From a checkpoint of a small image captioner: encoder layers 8, 72500 training examples.
Rows from block 6 of the text decoder, named by matrix and row number. Each number is 128 + 24 x the weight over its row's rms, rounded and kept within 0 to 255. All counts start at 0. Numbers have three digits each. After the name is the row's rms in percent of the matrix's.
# proj: cross-attention output (decoder.blocks.6.cross_attn.proj.weight, 320x320), inputs 160-239
proj.190 105:136163129129125116181107117170100115113145129124146129124182092148177132136089146102114133161127139128128143103155156153156104119139150103107160142144114120150202196141126110135133124120135118115166110156096128122140177106120129158151158073
proj.191 101:109120149122141120176123119124120147104137143078158102104132115125136148119168144168102115153166142075143153115127143144170158078144132159116104098158115145115101111130116126149154130123121103137120152122107129140124134123147157159142149084
proj.192 108:122133160133155132151130075150101128119114147131133121125123108102134138119104121124060087100114139122107117145113087120116144112138111109165130128136117203112115090119141151149137149117132153100132121136121136130091141143154109110102120136
proj.193 089:172153083128117116129127125136099125159128102123095119108050133129120107125113113184128065144120148143121127151060108111089098130092145131146114140127116095086148161177125127133113136131144117130087166137132176136134094144153090148082110138
proj.194 096:116111153135092110146100095120155116130165177130135082118139069126132112143120115095137141165141152162142098086151134098097142142146148128134141122141106152106138158113151095154145165148082110127114167120101144130091136106116146163087116106
proj.195 115:144115150120163100116131115136119171133138110092123094086132098124135127126114106137121100090117142127111104115178160115144139146152112116137116137137147127129111101063103160104120110092167114163110119127144154104086104117116124124125119177
proj.196 099:114097150158130155121140163112159148096104107125125131160091151160071121154157139134178137133125137186094143113131135142162105117110155157127081129168144112114119152151123084094098110116132122108124143156159118142129128155135062122131125131
proj.197 098:134137099151118143133121114191165131126114153154108119117151083144128105130087148163174107141153144121126137131134134153112120105125135107126159101141100117136144130105108129098133142120137142151125171165164125102105169147136123098100146131
proj.198 096:150141158101120142110088144110155160122101114144119164133134139132132114131099102147137119103094130146119137101125100118160106113108132142109144159111121153140101100099119105135164131113135162138172121115155106093117136111114142090195146094
proj.199 107:091116139100155146119134144112135142093121100132090114125104146091130151104138105123125178115133152189126080147100120165147132110120117141086091158113136126077123113119160099115131127135074138109137133126133108107140098124138104140155140117
proj.200 103:192142122156150090167112130095092181070117115117107113148123136131117153149139174141146124101141128105134099131172129112088135151116079110114137117109136155115098109130118151159107132135138127159167153116134143079095142151135096096167135180
proj.201 100:173083104113157102115161157135162139106120154138132121137113079130143132127126139127133123145128178143090118106161164160172123165153085132124096135151152142120131093080110109118112117126143105142118124122141120139135085121145084175101126150
proj.202 097:113154139136113112184116094143100124090128117102094137132099124116126068137091160084152125104167173096108144144131133136132111152107097108119114152100100088104120126122120110096137144140114142133159149140156170124109117131125071119114141163
proj.203 102:137120117131132090111100129134134119140146115125168080125159114149139168120127119132143115155130135115148108120135118151129112173105154164145107084144135144120146152175129081167115163156104160138139133161078119192106122124127154139083106138
proj.204 106:169137102122151130123056131098094119133097079137161120162096130100136110155146146111092160135131119120122144112114110148142113108163108090122123144108126150122140149157143145079135166093103145106123125155122073147163099124124163151113112122
proj.205 097:098148123143122113150148118128087153136121093090118152143118106086143125155133151131107123109177095115141082108124158130078148117109114116127143160121113159167087129117124177099160134086101111125145150090119099126146099129125163127141093130
proj.206 103:110109162140125125141118163108098099109117126146139120103135132129127151134131122134128103113133120074166118119119100173111096128105124095134105132130129113146106084098156174148141135095121144129154077116143127125092136125153131159162116137
proj.207 102:166170134117100122096141121148149137136151113096142129155137128098127112135094157164105198092132100120135138110085131108125128145140091138146134098119112127150110141155140103116111162139130132088115115137092112132162165089106128152116082139
proj.208 093:135147128126119141140109093116153160101115116129135147131135103118094147149113108089103127123122139102129132176147158090115143130155138119133140139110150119136145123119136125150164177153128113171153130152094165144108138107152176107134145124
proj.209 109:116123146135142115096126130110145117092171133115092100125171131114189121143129144142134113120126156170152138145145141115100145134138153109121097148118163118150146123100097115140156101118164119128116151160135120124141107097098084111115130092
proj.210 096:125115096129096159133137144165201139114092134182136140128127094127120128143136170110089132099112128115123144124140152132100141108109114141155164133136136143138126124093171121131129104116110111105098128138129144159163097102105111132120119121
proj.211 096:129155146156070112186152133129128102111123153157113108163100112149140114160085067090153158146113118157129116126110139122158136130148117098078107123149121150170129130132137167142158143129123111101099115122147127150110103107088115118103144147
proj.212 099:116169113109092133137113139119083079106111127104113131132182148119110138123115136128103174086093102134158113115125085109108149116151103132152111122132125138179126141113145182097137107136116123150106115123117139147103141125136172121143097139
proj.213 102:096161115110115149092157116115136149153118111116127124152153110115138153108132103107119186139098137167154102101131149098096108159106154125136162117121118144133141121109118146094151120146132149150081083133126115171139114109116155155116140122
proj.214 105:126155179119157121199146131111147129118132165147148105137124141141129133115142120143141162142130103104104166096153168139146137165132098139132130150105107110120155145101108170140148128106127142134128136102118130152104097133121149118178158146
proj.215 095:148147124134144119117142127118123141099148140139092137126157093089101171111156105169159125149137141162130103125076103125100098153118105109141119127108093097118140152121118151136094154106108113121122129059108132128129140118138107145138108144
proj.216 104:162148118161132126150087097122119125108078101113160179138126132118127155129122131085167135111101106114153145144105124083125145128088140138116131127150104111161129143146103125128122140124107103095167141114152110159158161085107164162128126156
proj.217 091:125150118137131154128127117150150121090102132157102126139137123142113172137156143158097116144129141138088157138102129146109115139091113137077135122141129120134095094105141161082086120065151159124147129125183129136165134103128111099082081133
proj.218 099:051143117118093130110110140109121153132131118136138105137149118091124140079143125145127141134104119149158123115154140139136115139093141122103113097126132132155144129141108164104155122098121147120125123150131107128096133130147105116166112135
proj.219 095:126086140113097120078131134137137084158124133111083114125138106096119166133139126126129136135102168125117150089163109138149166153143189135149144110125130109112086127144127108078128081143118147113138153142151169114081148138131148140076162123
proj.220 100:144167123147162095128135112110106159112145171135116091146128123123130114127143119134098119143157160134126129153130197139149172130099133176154139142116120180100096137138161147098144101085147137127106120137105144147151115157142128062145093145
proj.221 101:165127139155128106135112151120132115118127115106115135127122115128090117134134155174090124158129161203078101142087136171159106114120156134124113107133098112119132111118152087102111111113126182134169149113117107159179130129115136175095164155
proj.222 093:180086111127161127123110127127122139180061071114146152104117128098133144134126147106117122144145090150145121175099129123143148100160105109130142138154112156142135150153107105093134158087098164128134114128124141121167138169109124100116111172
proj.223 094:119120095097119182100137128174173155139148131119113109075134111125136112120145102127117136153139140103152124143120096132120119139109129132132091125155160163146137098135158132134161082107131136149104138154132100143127128140145129118152095121
proj.224 096:155168109140086106130122128144128135130090111135125096118161156163140117122135105118165088154123125152121162131117132076119091139132100147077176086097113148099126136159115160113156151094128147132118108147116126114125158159118132119085089145
proj.225 100:077113115157116126076121107157115130135150110169092130148132153077105122096162156128116168103136097139127118146125138110118140136130136128154123143127099142143141151125099141155138138104121132093091147139119105119134114161113128082145114140
proj.226 101:090147080137108147128104100181115137157098107107170118119166133117141121096124129138142129170130119169110077117097155117097109137121154117122157144147190102128161145147137138112160163123094096128096152155132086122132117125095114149139134082
proj.227 097:147145081135081162116128154174144130140123117147127168177131143155163152177113095115138132158121117117142142101130118103138138143163106124103136152122128122109138132124160172130100172115107117139117146153138114127146141111130151131146150097
proj.228 109:081112144109154155116146134131134126138163131155153089132150138121081109115130119120127131125117161074091107139184134110171179114101112101112136107144142113120105133106113098131163138135133080171120153150146142161112131136136137154094135129
proj.229 097:121107149122142155078115137115145089113121153090144141119129149098107145114148118100100140142106138142124148088081120122171124127146114121118115102127087151151172160164137124163099197152076087129106122133070138095079144109165170153125154146
proj.230 106:172175106099110103170084124140139124061118163060150088182136150171127081149114143119093129117136100112147167115148118153098120163109141160116129106106141115128173137126102118141104075115133112135107129137127134211114107147160168163164106141
proj.231 089:146083139172163112124162143104144138097131110163152158107142156106122124126126125150163118165087144115113112090133132121157128130112166118117132129160106153108121121096121087094084128127117157099145150131118131101151142103123099103122094145
proj.232 100:131118098152136161107129132156130127147094139135091116112106110124137096138118130120127139151108152170119163115085091110140101158120116145138108088093144099141128144132144160147111121142099135130100095183146126132115114107156112137133173102
proj.233 101:167119121131157126169144084123144160116121122097109124138113140148078140117135133151146137107135139141063147141139132146135114127157155183134103125099110095144133152138078118140122105151114137150097148107135149143115085144094121119152148148
proj.234 094:128103146148135156149120145128132126129101134076131127133108127138106096095099121140150110154134098057105139143142145117153165128132129153157128145134144149092132135114099096123150130138107134138143122137118130124147146154128152156145116135
proj.235 108:156116091136156110168142089133134124143132130120162092117139127132158124144079136112127106118154138074105124155135079142106108100148161109139121113172131138175094113097122151168131116087159113140141113121106127136174158106149091119136109159
proj.236 101:131091131108144138103122134146158143143159135180143179125135100153094130098161148171141116128103094125130119155163113103157158104157172145129135131165127153131130122138100139135139141125132129112118102127125131126109144128134134125134107108
proj.237 104:122095098121117135115120123118146124125150144126124127145157152126130158129159093144144185127103124102090135168116128124166175086177149073122150102097104155092122137123106124117125170133101142123165088130085110074135143149117113131125179140
proj.238 115:128087138111133141144155136117134112144104117097132079127114133131097118135139145113142171155146124127094163124137166171139095114138116185134146129169094102139095144172144110141152133153127107144158094113074150140171144149150138147092133150
proj.239 100:120121143142109162081151165133137151153171143153137101127130123095155113146121135163117127112132190159151101121143110176104124136140147089114158113147136120153116129119131134136118101166157153108164173089164120121142134109095036153119110115
proj.240 100:109092121124169168155105128120127137115135117112114147139127114154093130122097122131115124170117115139174161192102112112112102074138144098182144128123092058070138134158148121151154153142134137119096150131125129127163148161100106096146164103
proj.241 103:111160113109129130149176138138141117140100122118114132163160133133132184130149092116148116138128116075099106106142148144152116116125138168193175155170134117108106179111144138103127129104133125121133107168152116128138127144127132195126107120
proj.242 106:143149153112177136147093120117102104136155114145126112123110137155142120122102177058119099100128127096158080075121139123089128145111099134175107124112151154098119138148127163097122147087132100124118126063145137141137174161185151109107124145
proj.243 096:118097127120189123131127142153144126149157098153139105091110126121117142119097112124115100087150057112140173134137133100081114116123113113146130125118148133129139087121161144106149120122135130110099156137155167135159164105105151100081132099
proj.244 098:130163072148143103159121123123161126136117132115111116098127127143116121134105147146166128109132094087183163086133105159094105130079126103136128129116168106103160186136132085099139144110138108167137145113157132159143113106112108160126116139
proj.245 101:129138061131116148119126111132136105133084124164119119110103132196112134104075099127087125134096128123106097120111052095104134123127110130141106133158117122160099149146113142124141122108105116122151096100155159098137155135134118114174111149
proj.246 111:156104150184118141120179122119111106112110110119102123118117121074100138116132161137131144134108113181136104130130109126126121115146108115139165118179116136131115099106136141169148102088105141127141081107106136115124160145147115101138118142
proj.247 105:124149124125141188167124135135132118149157128128110080106138123125169146099092118151156156130146141070118100065155081119122096121113139177161159080125076063130068090113119103140122129112100128123182161118109154133120167107177176147103108168
proj.248 103:101147100135174117131142159148147139113150140157093151163123147098117135090143101138148101128131111137136136113195129101156158107143115109059060121111149152175176119115095100176095131161145085115134153129128103139084112108087145141141175099
proj.249 112:134140117074103131124130143116141157116134155089142101114158118119132140122130137137132108123112101159090183118106136140119124094124115105089099147126163104096095156145114122133147122103127105171166151170102154122147097131098109132152136114
proj.250 102:127106125128137121105130140121150164107130143144143091131153146108123099095105138149159093136149156102113125149125113153169091135135148150093079110131139100104140120105120152119138130096124121169106156127140125131143134147112149085146122088
proj.251 123:139151132123178124129126119133160083123131152116138151134101157136126106180122118130143112138122160141106099151088142140095130137123149121119087124110139147106161134097141125125104109121155143135098193145140159143143151148137116123134148125
proj.252 104:155104095127121137133175122164129134141163146144132143115063127113097125161133180126121127114087131155119092127088160162142128109120121090131137116126116141127151149101109120178136162142139140116115096164122122103107082120156106132121103156
proj.253 104:134122138124119137156105132118085131134120127116158119157132093145095089117161135134119138150163109089090075108129156117163105136160120200118119129155081137117147125110110099122106141107158116128152082089125135139084143139128105127124077149
proj.254 097:129131098162130120146128128128165136142131149152097180135114134131147144145164121145134123180116127099122121134104141119152142103159083126078103130186139160147155126129083128144072112110108149124166149110116125138099122105135097131148165115
proj.255 101:104121135163126131109128107147079140139123085131117124160117147123127151104078111110091135133102120175092122130118099095114116164152118113181137165134139152166141163135145152120145134123141106102123118101135100095088146151127103100141089132
proj.256 098:123141151119120117091147153137097166120176156145101103139106134119126123113126139142109081129098129142139119075122144137166117150128075134091119081111159135154142076126132107149097099152106123102105176148110127137097156131150187146078139135
proj.257 102:139168112150097125125142135147120129111153113116102142138109088113100111136139142131150183117170128107089114124136118093122156128177121142092117111105135105088117141144147173103147096152101126151095112151098196136130084119140155179109128157
proj.258 104:083134129145119146091106151122120155167144154145139103142115111142135115135147136153142120156120127195085089137089103129127109156137135150138147132123148133140110131108123135102151117137114161082062154121167099140093142146116142108139092150
proj.259 087:114121125070171149085092097117117154129137131124124116139098117146109154092134143129131138128120118160089136097136101118138167115150095127115116101113115144151133174089185139140092122109097145167180111108091136108125142138148119116146092106
proj.260 113:130139082099128162156122110138139099126119131136116137101138114120117142130086184096101133131155124146133123142178119088094144118159114090142151106112105146185103097107138142133101131112160083121137102109152153137134159123109113121102100209
proj.261 098:129112133121095083124143145082122120126123150097151114166108170146151099116125123148140137137106109086148157092138116130119157153154130127181103118090107102130138091090115154127150128098118130106118145105108108161082115122121135143121122102
proj.262 097:103114113129118102119115120092085112120125130148125111076093149121147138133131144118111106132124141088130139159152165116109187100100154139108085136138150114134142095127129097135098108142107133111154134126112091136101150112120108121115165160
proj.263 111:120122103102126181063082102176136112138106141083175134114135130147157107152106155113139149154141089075112153125102150130095105154113099125119149078126125127156110133096123158142151137148129091134142154134099114112180126100133179121114120144
proj.264 102:158120140165122147141120115122128093092128135111158122161122121124150075158097158099141183100203090102136162149128116149113110123130122168167123146136086114120105106106150090128126147155105135109122105149143097177204135110097108114155133115
proj.265 094:111058124196172097165138140122110129140133111168129124097086138107126116138120176133140084128137141130075131142151124157141169092119117126134125137114112165120120137092093151104127102134151143126120119118129136125109128144157133177128131144
proj.266 097:133100165114158106136126119171103129129099133122099118147131124124068111073083147081119155136118149102101135086156103139144136135133109126157125106146086135121064084107149152135119110141137128093118174087122124099093128110129131105142121115